Weights of a small autoregressive pixel model.
Model: 16-pixel images, arch transformer_decoder, width 320, norm rmsnorm.
Training: 19800 steps, batches of 128.
Data: trained on patchworks of several textures, 36250 training examples.
Rows from block 3, named by matrix and row number. Rows with one number belong to one attention dimension. Each number is 500 + 50 x the weight over its row's rms, rounded and kept within 0 to 999. All counts start at 0. Numbers have three digits each. After the name is the row's rms in percent of the matrix's.
# v: attention query, key and value (stacked) (model.blocks.3.attn.qkv.weight, 960x320, the v third), inputs 0-106
# proj: attention output (model.blocks.3.attn.proj.weight, 320x320, transposed), outputs 0-106
v.20 107:592459549595455458451474500536508273523478482498522623539508482507583427487477443458511481529517534440489605493592436459450524431473570537466415463429561522386536509451524377560530489480613496499597553492488488473517512494573514466584532490505456475452503491518533469438408524506506497478488510515472472545419474555526452
v.21 105:435386419441476442497555501499482475456546520484424523470492502440534456540581544557528432532482529448492561503513546502476632488558435473459523499496453521483438544526571551476571416517595463535615511429671514507485577452440494530585435623465547559506430552485527455459347462486539493479482401497448537443466561459462493
v.22 104:441427383654609537437508500553445541490478549521531510508484530552380548455491508495475453418503503492472440513472482541555411549453534500524462495492472482489503534560506522516526509533474445427533440478368503549449460624441500551489456523583451426511547484495474507514493575514529556492482480581517497501581529574568464
v.23 106:496619557565379532591451518543491441487397528495492549501459482516584511583527549461636545498473523518513558474560515586531534442477420532568548553470497498543634553495410493427574551458519512448500523597515452505559504582447521506456581584500338538396563510530532522470474466532502547535528533525521508538460477506464511
v.24 101:556491533478434460564366484506462471540565466449511447532509569479546562577529407535554570476432463515464452478545421442473566548518483603486498663563508447487570515486537546551449529514400527446524500486488601507505419443545506496534509555426442549510500534535543487532502526479532489538438490497398503432434539560477477
v.25 103:492437515521456557502451498528490466457460486467407484433602509547452464500467458509515509522465523490505447501513430568493535449573408540585497400568575473539521494532513455509516577480416505559542590531547498520467489469584491487559593488496494501525481508501556487579585591532428437496479611455498464480569566370502458
v.26 104:482573523530456637539472454576445585514566569437439474522461473552596532431503406579511465527456519573418547457629518486395526476582422411522490477449481507535507506472543457464482518531498429426584530430460555473520461416509464456522531456542538468480508489479509391453455595504579516565552541515387534561542523531620445
v.27 102:528509508391495489499535543530497429560393446485528532565541546545465517475490494522543537547533534342473575617521536587499422477472536490562514497477506485499482465547537566427502483461473503604521509536475497529409539545434508514466586540465579422566529539483575483527610475501481551476517533441571612495502552454473536
v.28 099:412467407480555556509498457532461534482544568382515550399512518472506513418563482499394455503401507480491442469489520522534532533465513572604509542563480492566516590608522489576564550420623370486495455491493520399411554505351482529589430485569458541481483541466440472500471521506555534527501460523475530546546512533528495
v.29 103:490474514422504496513520517509518498455489525536446515518501463410475434557484535487657486550495538397520545443483403598472398519479526496535467519482473526614605518544491540443504523438461594491505482474351481482387575450441488438444550480556445499503460511499505471545495523502459615469480543465542436463564486493491512
v.30 104:425503462479491371413556520477570495546519514567457495559495487421542476437437488495495541491503500490498480496457547527493557549453438546556465524461485511456384612518494597383443435576499614463589480376485513484416474486449503498519505528522519530532491482514579439580544525472454467539476540485527502521426604434515490
v.31 105:509382507581526482581504523545477465363466504411481473612477440497520562443547445529501527478476535466620496416575483450602456456555484546445508504519510483500499434486459498507520515464508621462472584462446493536505533518442524497502492519523493537550603520508423468480451476506470491379524376403549505571565442466507589
v.32 095:616535418605433521521408520490524481567474530437515500538546536538503442493512504539546497517438524385514569408559440521540568579484577525495513518552521551474482543430456429479662539418438499427468529585480497612471511503541509564559506562475595487460529546511515465505452417497503439510504517460531541538406486459499385
v.33 103:575480492513390444532430545516553501502486547463642531484511542503497485463507503484456529501450515590466523572479496441532496597434577472560521512442511463526522550429408460570465483444473458495508481560564469548480515544602517465593486466493531461499401463531472484511445446496580437418488446495452347725402526547416458
v.34 095:431550420466584533467536472486494429529532509540541518604482442504425411466486517546617463481479482546579452465587542549548437534531395563574524461487463493467393464565491491486562551524433600493543555449515454416555464432456503515473541589567472492416496519516509527552597499504531484527448470436576539443465560470624521
v.35 102:566484445531452559505532486509534529380476536533466473408490488489497525482439505437480474427444530561582499556491471527526519549574526492543360522526514521435526430527467558581544634540471592456458507438406501504472588435541501452594575468448561478498413495498532471578497455486473555497507479519547598526469405494511498
v.36 106:388441496482610447517581496542453453519472501529557588572421566529434559485485503572541553572553497428500437556520549432441451452479573536540599508528513506523422569537467521410455431510565473452520537438428519451482558521559494442509471544585512486457606449487474528493527473488469525550435463451454501512514481460463559
v.37 094:526481491450469386567512478495519511471377556482509425566494490499628514469475478482491412458476515583449503511510521429390438510423524426470489529444509526526633532512481411508520567477455472416607464497531466511459501494521506511616548480471474538496496536525455483494564467495595433474489411482530498523441491538418527
v.38 093:520518523523578466559520558510506529459530520463434439446529459528574479534516491482505403471516484537410487497507537412380525520464492585503492478563479513473521509561608563517413447499504609524519516483477510428528496478545506582462464504524479478580419492510481545522553522511527500461567529562508531445613467520462550
v.39 100:534493452516409489506427532490537503556496486491526524548573471433480438508524588547570520557563490407518539490496555524440583545495545533499594453537451521509478602524497429472547436442475531485532476562498530557477519492450497587467462506536592605524573548510403501458513543517510397570502535479527471538463601542352606
v.40 099:442596406499496441516541502489502485428497532446559592521505495466516438539509559549586527500501455592607416579469582454505532566597483504424615461502568487514421505490518505511583431460499468465460461572384481525448428530563510476595413555505587463501388480490470472482461480492469503492475432457412561524512602478580446
v.41 105:610510525478413482505446510536529501489518560509664529465438573504469523458501487463460523525464541602486572547454474428560443546432545467544457486479513481515519512438388464587441494461478474508492497466573505513501577509592505442581516454446581469499408467517488487524412446490585450444447485483454422700371489491452432
v.42 095:584568532539415557506515513510484496524465476482521550400453505506485505490546451479549483536529507495518403505408562480606459477506491458389577545539583510572502492496534506489340507568493447445460456445404505329537401506449507486569414404480469513529467453505357494542450548502400502569551541490458507561497441443499431
v.43 088:589534509484421483516475492516425440466430469531530487548590479563456459489467482534622643527574462461439530516565583410476545535515492567502558451469471487532513458516495535580521484508462528462546501619542442455491460460418487428472400490456544484485518478487516504522485562498472449525486544590517472504542447548502522
v.44 100:560462486583428519506516528517540478638462508571592527480554549513666483546485469493482578459537509415482470440598436475434518415398560514526492524554463512482473481545491510358462543525475515530524535541481542533567439457534542649552549512527432518598505510530388505455431457494572465475611510491495446533546548534499591
v.45 100:445554490558532512480522512456527536594528431513434437501539461504466491564580546515608506493625449520426509429421595434480576433525491520444537472574451496515448517556645486442491420490560492517484439563407533471489447500394491591428434520534530561516575479453521472468476583536437543582511584480461551351565535528511488
v.46 094:498492538597441533467433497552506478526481504420464562488470473463399479456466491467491465460381510486565473549564510496563554545494540573557522504533561534447404490489523611453477579548527631418469530458420505395511548422516505486587536470504553493465471511490455509611470520484307551581499497537528543466553424479448555
v.47 099:623518475623546517411479496448450505538478513482594451484453556613482495435529544551562407547555484538530584485454481423563513493470518464423542509546547490473553415448541446488463545527457427597469474479487523485526597473448496520501459545486431483494466513508526495468532461490408536572420571545509611383409603475563389
v.48 095:484544472535502403523537568481466597438535461544501429468544509573510561401486463498528509564546493569393453472437463491426554524514482491450520459484519448487543561490473479470536405426483485550486502472511514510462517488502497461513460561576502510519483485514555509444554474508472466517430450548509434560501568509419536
v.49 091:584462544520394500500511459516507508474433533455538445519523540482522572464490511477445498450438508573439625540475455408471543641481636417542434536515516486498532506445375423568546537507513449430524439549495468605437536546519497434582502502435611522489458498474496456470427451499504523476453470546492446586433531526369479
v.50 095:586552503503518406534462548545546534511524550537526495543469509510519520542511472458552536529443534524492504447499559460416534553467517479433460556487496500431563525446471420398427420425493427422485514584517481596479563535533507580541522486510417519507579501515498437472484444499567415498475463489462465511520474471500474
v.51 093:519490496527609441460444494541433504474547505525531640479455495457530504490502381536495473573456492535647614538480480549488478534521480470559516458472483486481514452456418573436536469395455447505502531554476511533440613520502529441419494588426427447492529517529533492553490415493545560453427490570502532458528514482455585
v.52 103:504487509425515430483519503483479447454568466529483522499609493522505423530495558555538634582521491425521544628511439514455521495516474495449553486461531486515429563541452438491510419484514460497529477518476451558454509540441485463415449512575502535495531544514472480478624458495437431547479534541498479438492537558453605
v.53 097:567544532465487505478472487531526525435530512528516475500470510510484500500497486451455547479468534651541486555462447415550384402471451446597375484434481453546516484507438525570498509464487453522480516439526460475483573476526494456609547424477584483465429436519493448577485411498588492454502449427453459588446458522496437
v.54 092:526540532562461488478524520452634504483564473493520472465488426534442366565489512458638443508444472685573516534519488494498460523485469483417365519545541467576510574523524468410469485504526521461492516397520446529461486555438501557542616480566562516481368516493493438587470447515417583478442463485453523479422451455488440
v.55 097:552549477443512514474466514533472476452506501476342498543492520528454492565422470480473520505446492427520511553477483479454564548493512563577417578545521534488495466537521517629535499537573572470412498579427495472599439475478506467513496545475501520444614509481508487544464512501446572482484522567500668481583272540464468
v.56 089:478401415520506490567398485503499503477457478405457590466472511498548492402497650525490467525591502515440488635534448451496472450406564516480569502377517485475510469518522536481451547537470538471501493474593510474573433417451514514538508480556439547450426478507613494431544497484469518499476491495541364475525647539523563
v.57 099:430471516421420550566539506495495516423490415473421463513571478505557471529504506489475525500532474516437506489550467501493549445458473568444522504476447474551530526544438590564644547395496482434478495551472476571523356566339521490514552614571487509527490506504570489470341530516454528508513496489445458453612513567550562
v.58 103:587484624427513530577429534560435518386504484503472504547397500518436568382487472539518520475519535496525478536523504496475364467506555527491508503486511486476557520475510614574399533482477479564563516471514484496499519482428488516509526373461381503499514494501470544526545593505515484490449463453572551510548430536499578
v.59 100:467522533422524566451581468469527490546507492618535488517506493512505474531482434457541442494549486580432511436429491442526408542409413449508583574502501464545571559546522504553484417495504497605531509431507500416467481495409492485379457606528460502440433499511412510475441462499534522448442473464466561569482530532564438
v.60 099:444543553556544463471472497545471463433463474476442546462504482490437419509491587559528507624458484496542533625537413490547459434503530526459478505433608467541509523505486540552548490464524416533459496465546476584476454624472504345514504529559494462440525488512498480468597436485476517450468464495430422504561524517478401
v.61 087:476457543508605391429570504492460503491544529402500490552500522434594537566506536583414503501484485621614526470596428494404433476504476494609391442529430481599494437507428532397519555471479474439603548479535485509510541439534515546579554533506510503527503519508470487503513407505596507486498510436492479389428573387468557
v.62 087:613486510430436510507463555486506447396489512484535510392455522466505582437479425437460473409608502559373504470509439403470525527515654497519467499537429498466480474497436567705455464476481481494540453490566455526512526542499488433499494508437527503537492522500508551454448429491526500507556448490495464574409468562438554
v.63 095:489640490440475405533547496522475444489560486451487572452528474431543541513561580431418435514492536592534525478456422566495451497523434462475432509502615483514490501541494497537520407406550485432494484404519437506460564666573495546537499475612495542477452484513503469481559447487474467575499519515410454493484413496414559
v.64 098:559518432511518549491516525444552549570543511544460516482516504463465412474518423528404498513582449555410420520470548454622552445520488485458432458464505494493462522564438503595576471523545460513426521476472466491573533494602513487518468430554559486467524450472480473541588569530476642442462487496425483641567513545541467
v.65 105:628555483564553540550524564457529561496543528523464544561510473523441640621507539496455576503473552507490483476482520494434547485501555395565541548556469519629574573449541494547538595540461454548559490482415494563465422480481498513433501487475418555546516565470472491554467551475529519607509421484569537634520494497494586
v.66 093:533439496476472522527459519460411575492545471447494367366474584480541444510474521435562475515590446357516584475531488518498479626567546495492512548523503483578587509512450689525477486536536524543446475408478496517538522412490630504615462417470523430525496492497487492472488494516503553549496460497458521444497480442606515
v.67 096:504445500419553522444413491506447489501511460524512481563426508500515522628499514467587565461520530576477504515464424477456558483459486495545538468585500540431389536505513517534490594496395369540426480515496518486525478556502463547609557562500553527535506456503541440505472543481456523405524503501577524553500581611401481
v.68 096:527571438451518571506454475570543462562500543583535520539577394456491592527510476526505537518553524534572579506416470381436441450463467520500413502442459498446490466569462490472484486373482565544519427494543561452449507555492506563402457520486464525526435521466488497467470534479472501453480525586489533516554484511478467
v.69 100:517505478539460565463361528484505503442500443435526524443556503630525463631488505480594418493536526440564538453454527579543552472536524550494520543529504524482583536450593544474478613531416610497470513432461550459537468536482493523483507486489433453496406513476575469555556460492591404496472516500495557513533537451500425
v.70 103:564501515474473518507478545539569511580491460456581557460482461511507584419563442467512517516437571427402551491476539546510469443383514496522456488510483491458499499452489535498468544439529494496503415420515464568490617621525579459405487464521484508442485558492565474523453446552493398573505508481461403507517511467415460
v.71 100:508515444504450550572389557436491555509486525385464479601515480538461427541531537498420533493527458555436414466443466490551474372531610426487583547555530494554484579557566465565529478538476417454536537509507475566612505474483465482522481501460569505520442518496453494498552536467527504482397509473512436442447618523385528
v.72 096:533467488505499448548500546477473464544470586438555481508565514437471586455516492518439482414495511609468586452463616551539432473427480484513534480524468473521613449425529637560558526538451533463526483541474497423610608512483491509472541433515583538495481499484482483501396532516460533504489527433502484593501476492526466
v.73 097:498548533460474554532534558533479593412527512511463500414471469500592545501552509480493491469572493405527543574495470472478432410480552469491438487511434461479571551424564437557529624444522509514478404437586496532427517576542501461516595463405429480487469492476483483502569501514541496516407609478527475522552504486468515
v.74 101:553566511527489530454488504449549563505499473464527477505436480427425468486448596541648446561515480528466426514480515504433540512499512450439566504560516513464405584559559448574531644461488536496569497436487438632464403549576509408497491621473423449441442495556499527487478582594590534556497402462511440548529501577509570
v.75 102:612447438514585504536492443538468436469482508481451492483485519496433450481486670592619453512564432461500515470442507545496578476506417492464510443516530494562445488484489525491526533463492495518462475524529484524641412556458439507547455595456416477481481476502441438557485525458431574482568421453482387460641507434452512
v.76 104:444496513532489468492440524473599434535501537438544504428454473360483514499530506542512502524476559558433486561409538508459486410477404508572567468537511499520472512488588448575586590505486557477496541550506429462437599691600436526416543515598516496538539534536501515457524536547518472402494516554507523476533452604402502
v.77 095:500559531467444464539483514435537446555477475471470487499492571394491533402404536494502595516469529512450531604514534597583613583525541493570550542454555501540435523549575557530530425593462519484591554592454582453424510495571563497435562419532461504493535570496522537488589482502533491528562485526529622519435448439523553
v.78 096:527598526455512472420478521396591493570542449539541453476514478414385529548459532461607479485523483535456504569552540485467488570527493489432512597528590501481409474589517445508486515476471525493513504465440523473451450438545577483493493482620471503498537513566580499512517584600555508533519444555529508565501535549528466
v.79 096:477512487517446595526514563465545523468568455519359566598434442561575525472516484427444388548459516562460531528531468555550531516550485471517522420491407465495497481510410473567432512439546380562549524538571433518480512632536448466527551581498485521507436463512512485484457494508465420421401514517450439413526448489455484
v.80 100:493542477452522549520471519456505511568451465484581512565531485494451544531462497518556548501597458495609501489492496409487401557519541451450468528506477510454556439503508408507367464508504423494519549367528451512437476444515490580515415515576504504479397511505530516562424510508475503555520515522528490547484520545470439
v.81 103:424403512438564463513509515529509629488607469489474524478476575510589409472465460544389634518443485466442549496521607516596534448453500491570514404536464506579524593440480524549461547561529535489533504475531512536515564481479493452620516514469480479454493496534494499463519495498559539483521650444474495575445474545484495
proj.20 110:410515542532492474487456545482578566565575529581465427468549508586473561522463525501492466491476524562474490477491566519542439514551455459570527586434443486417576484493605599487525502495483446530528427433517513488477537491435492531408504496510524519379390523494520514515519459507442435486540480459511413539523452514586492
proj.21 107:555599488530526482542577504485530568460541517562470598493523530503398487464445458389452499499470481464564440456565469486416454493504580450590544602518551515464537498412500522512460523466568445451529570467489543572573488440521521485513490443526554497566537576541485480466532485483452466392543485540523471510508505555475421
proj.22 108:509492472466455535458471380572478447461453452476508493561485492565584495445536625445533471504394535430445634409561518419506561614477606544482461492475504516608486514533472498470522501468533472529498516565561560483532529380441494423561493487478507584506464458471398429513486497490488531532500556485494475581537593527443486
proj.23 108:476400488513511514516435467512518526499496459503494453502515429562439485460440506481490506556592508457551496570496520443512551463500499469465531556453520490487412455553436477580519494576377536446455481477515464484512483507457477600556540364486541455441502498524410458488505528559459521547464483457497481471501579527403535
proj.24 105:518415517507518472468502444477561521511460493532483537515507524486515540542499517458465483619498454470407423527502580569545480481578424439489476490574421469433429483453408539544553422484445424504474519466516488550519437546499494630497442496480524522519531534540522466534533496508493427541503463455459512543540483551407441
proj.25 103:522511526498520503541547523525450512604459533527535487508504500550389613537493472486522461534543533466528560503584512455511543472474475526527610436456486562507485573452565469390501565579523499549507556512509527484495429521449540523579533425463507465388481497456464535460507530465495461465551462517519462526382438440530490
proj.26 107:433509521424445483529461534484499407543427543477538502515490481510441542601550482446538589485494525466528539484463437514483495509450478559381512481501513495509537509525428467547536491514443481578603486587497549522535521567477520511456503497563435446441497534480555522513480490502466499522571478479475423522446504447506481
proj.27 103:506536472470546434492436551557469498558552509447422508399475525464404578511448500563539502434373475515547486458547385490465528441611445548573482548412470540481469533538459458467558466446602538478457546523539424433428462526570503461529584567494524520430496499560546452551543492519535423434424486546569460599563464537552482
proj.28 099:428538493553395448494487511534553405468454544515409536453495491556475620492532468479488428512436483567434445580561509447518513455551479589343478593533531507594399466437416649508517541602473548485555449510602560531506549504559464465511494483536428528479502582508537529544564473527456505459454545501526518473587427541456486
proj.29 106:536570510543477405522464503528423428505410458469478442417503436467519451452455450546468460463483529509479567531558481514595565440494426499467484448481604546497534514572452520522579449544436587539578484513575370510488450519601505441562559491492584476451512566555463505444462449537464500516421521535489489492538565534437502
proj.30 109:571582510626510515520404476511448486459493557426437543554472483499567411573494565460446350502467506565458483518465493580520534399505450488578536472517548434471465505431413563475521568424471442476492503549539490487432557472490474498506473435450557531445521523526448475425514477532564573534514408501417599535581445521536520
proj.31 103:596483473387532492486571437426489459505538448541532522476421496458490497440501498462441591493516513518480593493545461552631464512530544429465436491486551473567459573506489405516459502440460459537532511436460549592504451429542480532432547549402503527396460561495557509497493527528494465606488634490468502487473462452420554
proj.32 091:412430480400360558591614489470521518550551528517507495529467529513433466512524482465510618448518510585466477530460549421487508477470433511487555472476526474476558508507593501501418446504596527506501449492394459455534506424524521528557479414470496517517424467455505515460443552459518458584537550555544548499486533492518506
proj.33 104:429519550450455563492587426470523515582546495561458454542488488540491490536475521463477508528453484416493607411534490481450447536463506537427497507557486511453528541433591382442520445552579451470501444588442487477516349400475508457415501497567477500500524531511501480422489588495537506528519561605564628320525533407516510
proj.34 092:568384563563543619521502523506455492453516460476458467432546486516509535482533510477446532531537540452404471488544523429551562509509483492502471514465480514584579390517459509462469455524474559571514501487419527569509517534463550624543467470455494535591529487527482511516370550471440473509592510515382545491497449428523457
proj.35 098:419446584490506501476461519481370514605574515469645541549479522536500554463543491558588507539478482455525488488459560548467520507474503494496488501479485469581492496508562433449494456419488448499544549526581516448496641565478537510436424528536522470445669462462369449492568551473538456524461461442383400560393586485389480
proj.36 102:576515437539523476500460513456562550460525505518386444475563459480576396569491462467429500553553499453525488476459467615592485537540376474554410548517476529508563484510514457506524533508486486497502522497535553492552450477548481415515535599425446447586442502483510523551632513543552492441543563474506509456435479489477493
proj.37 088:414451413487473609451457491490553484521559490533498416451447528596469545479492359486426525412492524536504533480502500555525546432549599551596476489504484472464450462502621517504496446458455418584507543511456501490548460456466484489454437495540528421534526520469532525542457478527481546537514525557448453381472522486478469
proj.38 087:540469549448473513358430464496505512470437496477544509490476536494476556462479535567463436476573522586561480539473451540524446524523506423422542477497439492554508527455447493540551586516468469527497466466505502534526499584481485419524442526463507514442459497540463460465513435504490565506411496485525458567455488527509485
proj.39 098:491456490522446503538564476486435494484519482480416506496572531555466480496432496487379528496471506488468515544500459530545405397545466489489502446518576471531506401457651467546481606497479497565467496448514495459483459436592494461595529517508437506468395498520575481597438496483461535594545554551533516456448487517542405
proj.40 097:486423658502496531495545471547464510422395456468513414464444482583514644491470472446451448499525514440486524504391465517498515575496514423433538484556537509476526445526477448524501567554510446463493540536565516469490536526434498459546567478539416477592535471464499497535548450542579503509520555479544471460497462481436481
proj.41 108:457517530471481538531544461447505496614525493534444460576526470481510436528479491490508516538447468377474599400577513548425480553443515512459455486543463504514551551465537355453553415553543493460500441583457477506472351411491506508430473512535453499508545534519422480433517589500524464562477516584567586339501579452452513
proj.42 092:501531490485511432503532485467467466452440513496479462517454494438532474573538492556436409529498482528492567552461418483406556509410580455562447500561480498347479549541432469580524530544593526524474567584610458520478529430542486407516491566511552434563439436502463551459561432476602520519460423498547534444592545628491513
proj.43 080:451446464546394556492458506519574600527536514476491472448443500498519447523562604462499384455451529482494528495531494407505496533522551588494425513507484469537586528512318425529425512525524523469505483633486482471509459530506539538552472448524516532484519547494438492436462506488443595487516520440461571397526533446462496
proj.44 096:464512489446493500425520519468473529494540510472505628523539460538398436412557464458411522521472453606553590535507482572477443527514457558516457503376522538473455539415521520551479477357630453486517465468511450511447485489503553474519486476576515529444497533489619567499554493482512534401508541550516617514509444493585441
proj.45 102:480525498526514390510557533545472497440468482428475558492470522434496501451458535522465429567453539513550401611441435487518478415519509423469551518495603518453491437522436543528467638477489567492455556399589489489487530579583505438597503527481487487477413490498543492521539359494422522515458477483662445604522449531515466
proj.46 090:649515472523435414513494546415394491548455513513564534513525598480528488564520482528545527539581488467456515510534476475532495592509450445578478561461477466608578554504599471501446447408493538443532539611573521515543543432494515484459493556444597481500518458521456490469548544492621448441529506457403479565400574567529383
proj.47 095:499448478476423466486574508535496496471464556474585549563518412442470471541462411519548556527453528517462428545488574525466492511522516434461560495530539480486576505584416458518607497431543571464462496477455507561486433511535496616564495508392569501514541481411483514535518470431509430475479500491527486542581464481539516
proj.48 090:434556460470524457478462476573465459581510512489464522492389545551426482587470569503551483527532528456599434539424486501562393435472451472497540482575425545475525514530556467424567647511510476495452504506313455479513499559482462405497501464439427495509439490449530502518594511518493473445520497511600467400491460350509522
proj.49 085:445548422452496541484478498492558572604542560562542440452480504549465439594492461545615486501391479489515464406499554615507411479487506607505510480504451441491543525542634394430507417439520423505545510544446546456499420414523521465458471409521504502533592559445489456463521533531595469511461548513520467396451490475524483
proj.50 094:440486516440500515549599475514482479567440508462503432494465502462447521431589519535454526397484496580527532452485454496482495405545486450587563504495504558434544513492527578569531532504490505561449448561479461498439450511442458491505509543514541510488486491489560578499518434501510501558504566542558520449498438464500466
proj.51 093:541369540443480603507546497494462591547505505474559438584585497518499474462583534461576641502466516501471419415526443512489421586531452502480524556518467533520510528539552507518517547505430533500542504533493486455543524483416512601467567439508517566527476504444541545556595509472462512463530537461411506531481479459501434
proj.52 100:538414473562393528473516484548534554487420526490401515504451506545522533555487529543455364415478498565504553520463556432530471506541528580466457438539522477464566522432573484483540612483464481481498509470539515499495537597489490477623524455479546538501516524459499490499455499508467531541567481558527532549470465508489536
proj.53 097:404499525529524434512478507493503422557526458469476507561461494516474534502498487442536485573488497362559584491566527522434559613466555568468496570486489526497459574457494446418474467521515523388475495584486470467498460517430507554411509509586453472471617526524459491474461580544437475545465440602517517488482562430469562
proj.54 086:475505487485469524518585519553478483430396502517473585565462528528508629406496443635436499515499509382448500558515545517462444511512573474552597537438525455439476492462538423493496524496503556566430508531456518380496487478498484424450396462485570511499619484460526465406530479489486490579528517503552398471529525542518522
proj.55 094:518415485547420492466447513478535516572491498501554504441499503495453399514595524487498391450563520520485479556464546441534571471512496468567477497521432478645533458508498489544375466504488535441610511436555556458481540500490501580517463496506481486502482466520395538520537530527553472553497551437460358496387561484460525
proj.56 082:531556537502555511399500519446408456527493483491457529519460472537497485474398462572456389520484499418415614541429539590440508508567501479502485460538649483549525512501481474492526452527512476439500535540470400516464493557540466472478492574502515460549444463481420527526475592540498560434530459537461518488518403453566526
proj.57 095:541559471564478479444447504544513437529476499447520507465432532595482481469551517505501460474472481436598502556432462547474466585486455473508483550476626489407434479515580470429322445487553524433490533597527417409523543535511506429525424385552487512506510510512481545463517466582547558403475453497519498588440509469551469
proj.58 100:453422481503475491442467517524460543616559543480444517529540476500612517565603444519488519531523473442490512455515414572491562479541492571602518574439512497471514460568453536507494503499473516534456480595510557522536535564609498429460520615509516490420502549526501515492478427440487623526475446579426426523474548588436492
proj.59 093:525468488455551522500598477523467444416594452427429478464627515543466395465562514469461589610431544446502485601504501509478519430542567470505440414507455566505462428460481467484564541520473551564449514443459524507536422486479510552488452442515450494510573487520534489519530483500475480535542578503514534373509472493539515
proj.60 093:535508416518393525492469500536527498427544529518511513497402515504551493520520438488482596474489489398468516524462587435473476587538453489532462497521512485364531567504557481529540489549517518424511533558422489416529458403487478491453525497467486464505461457447569518516436601495439540457572608505497500463567430481521673
proj.61 083:516432448419502572514378491506571484507384458551505526511547466588454544484474360500523479453502487466499465465558541592492494473472478544483575571436495495523489529427581503531520461449474441534533416497373468571511516499392524554468502443514520565483528550493599507533381543593501474514545493567443499637531531481558467
proj.62 085:442516465467515579385444473527570502606522547529443486520560431517457452560518555504602484480396481507575545551471528588460472560477480591457485492480509486624478508542482407437544446519529466519528511582508516494510486555474516519441495445544428563455526522502435490501518488531523615529450551508479478464482582440465462
proj.63 092:449483506482494546398422485476521540523483531509441393505479509591502510530557441632579528486520493499554536582423563552528455459522539538528488484600419513443423516440545442467537545569488504493482496547485523548435463429474457482487430585442452466471499446511453542499543506550474491483499485437552504505514534473444495
proj.64 100:503495554573459479510459563490549520387588560471600462407450441588535420526550507477434497492462371475443504614543544425514550486517530506486449490420417392514479448497534585518540511444495575555508539456400592489393560445428548536530499424420495493519568473494479487575497562480455570548451469367446494500417576525562459
proj.65 106:495463516547451532478513516531496440528496508462526534510451593533523548451500457432485444446531675509524492489480543478463558535409412522502525587513450546478424587517551552508420543455487460480543523498603439513514496556503513497538507411511534575464514528463517495472454527447466511539600498517455495575536489517526603
proj.66 095:485487502490513511572427502472517592527557486488540535596485455562452473501561455590532494446530376521438506370566505480504533516557493537536476513467450368516472482470532512584519535397544431534565450532421410501523483464546651551505412460540512540448493427468527462531490570583577468466496485555410536449545455493466510
proj.67 092:417507506553543489540428534520463474511575552592532483412545457527558543456486439484531451480559526465523502485531529537379493500612470487573415507380448516508458480431489522437488476470469509543508413445501483477556529507496458446419510636608477453540477487625543576504515460539525511493450508554648406478503515588520490
proj.68 093:502532530511554549513549468482509534480576488577495554399446446550551543447470416441449524460476558456460499425489511503512469437472500416567508478527473630513511440499516443473477408608488572446431470430511613553496457412510473484452498479505582471500544575464455436440578592472487545507495479463494460482571487394549518
proj.69 101:503398491540515429491502514478499582550542527555542450574498499517503561428469451517532400488504536520522506472491612530512534558509406445556540588563652553581549535489440481448460580463427496472534518582550484511427476574547487532490509528455435487429476535450582554497491453621519553477467494593493515582567445525446521
proj.70 104:451559534538537459470488603531523493454600544496507493499414512445512472495463454487550485426517579521552560520464581468569430462587445541451614467536535463488472424606568505435418485491471424443373474488523549463479588478504575514540473433477471617481548428441517432508509551547493521480549524495453567466484470491475416
proj.71 099:539550490497507469400447568454553590487514532553501461450568465552561497514518505496467428508494416529452551531466560469498554543534561546585418486451412383433468491543433564551436503475503452508486495471588448514526621420552433400449540532524553466464588623483492479520463492496521516413376430492450577513611505592466503
proj.72 098:465517449554461430426520567480398511486396575448500483540449553549565480551527526513491461528529557357537488563425473530529416539552458434603489573406490451457428490528480578494472571526514511416446541571507490401478359493474495429517456410565477512516546555484490483495502515517410548485519491470477548575541452437500524
proj.73 095:548423432613545514537584504521522473434499491494416482494495436487473488549425472503483477411520543578479529460541451447502405557484515528463518487504506566545447487566558498517511510492464452460481613449457439453520559482469536559483523438484636580601479475429481495580559452534485515572429563592486445443511401371647441
proj.74 102:537501409524479547481475554449433535532528568456538564494518549450553445439433428448459535459555486511481537425595530487633594539463489527515541488454444489461471469515537506473431492451529486422573456484495477513501583479502548570524613536414562402515511547653495519473450518541574472525465492454525507516438481552511467
proj.75 104:472418541412568477445493406539403491535491547468441557578463451477570537373557429442489507495491373437566451479518437527537505510516488458565458437476504545514503494477464568450519537513482506481497439513567506568504499498476416511555538516450470442457349553496436580543515480499488536504473437516526550589471504498426522
proj.76 102:382488513503585479523533543505465520469494577499494441463468498419536462515388479478465500548444565537505397523508520603519395527488432542484556412573606641458537440496474540385494520511447554454374567482455527462467518500426440557560546493511455388585502615614531527522554500508510469468497488501563541545497468456525503
proj.77 094:568487519415605504498587568480456590513503472446548507495464486488506485540477495592427498448524479575465408423564414526502473496559432508475530602566510515408487407505490580469539513564486572477526483517426489562539489528619562449490487535474365554419473504522553522528489564525536407485592502442488466545543407424448597
proj.78 097:477494500498439570591491625409525495561596614491628512473520531440540451452485437479533533428471407468459587465686490518560480534511502453519466525454423339522453514482463566436488444433479509489573423458535579467527532489563629572539512516503533496536583545670489504465496555605531455614513510474451415524487549538420456
proj.79 092:488529433482547490484421558449549507463507485465479441488500500479535444527427512463523420499484541531502411539439424427471419423472480506406481507600590492538546463592540480533485531531487505464504545426442456634474511466469419504466482487500432387466472562471558492404531400413452459453460510469566461409540410504543515
proj.80 097:472429498524451476595551559411440530576549556429521468448539488599528522445528467423513431455508433452485656547496562452427530475564528486561462470483474344540444496438502497493489423429554487520529437489510476436457548522545475560459507510606564477472521520519551522403581455545478541511522456560432565522526467512450500
proj.81 106:431482504454443512522502417494505542472502479483404479578537489495501399512501586470552522456548534563528459514441484423422569529574403402419557528458558545560465521494530474551412497586486496502474468496454460431515550528448510509459605378455482606520395409530411474569478546563398504483476420461473596524543441428517578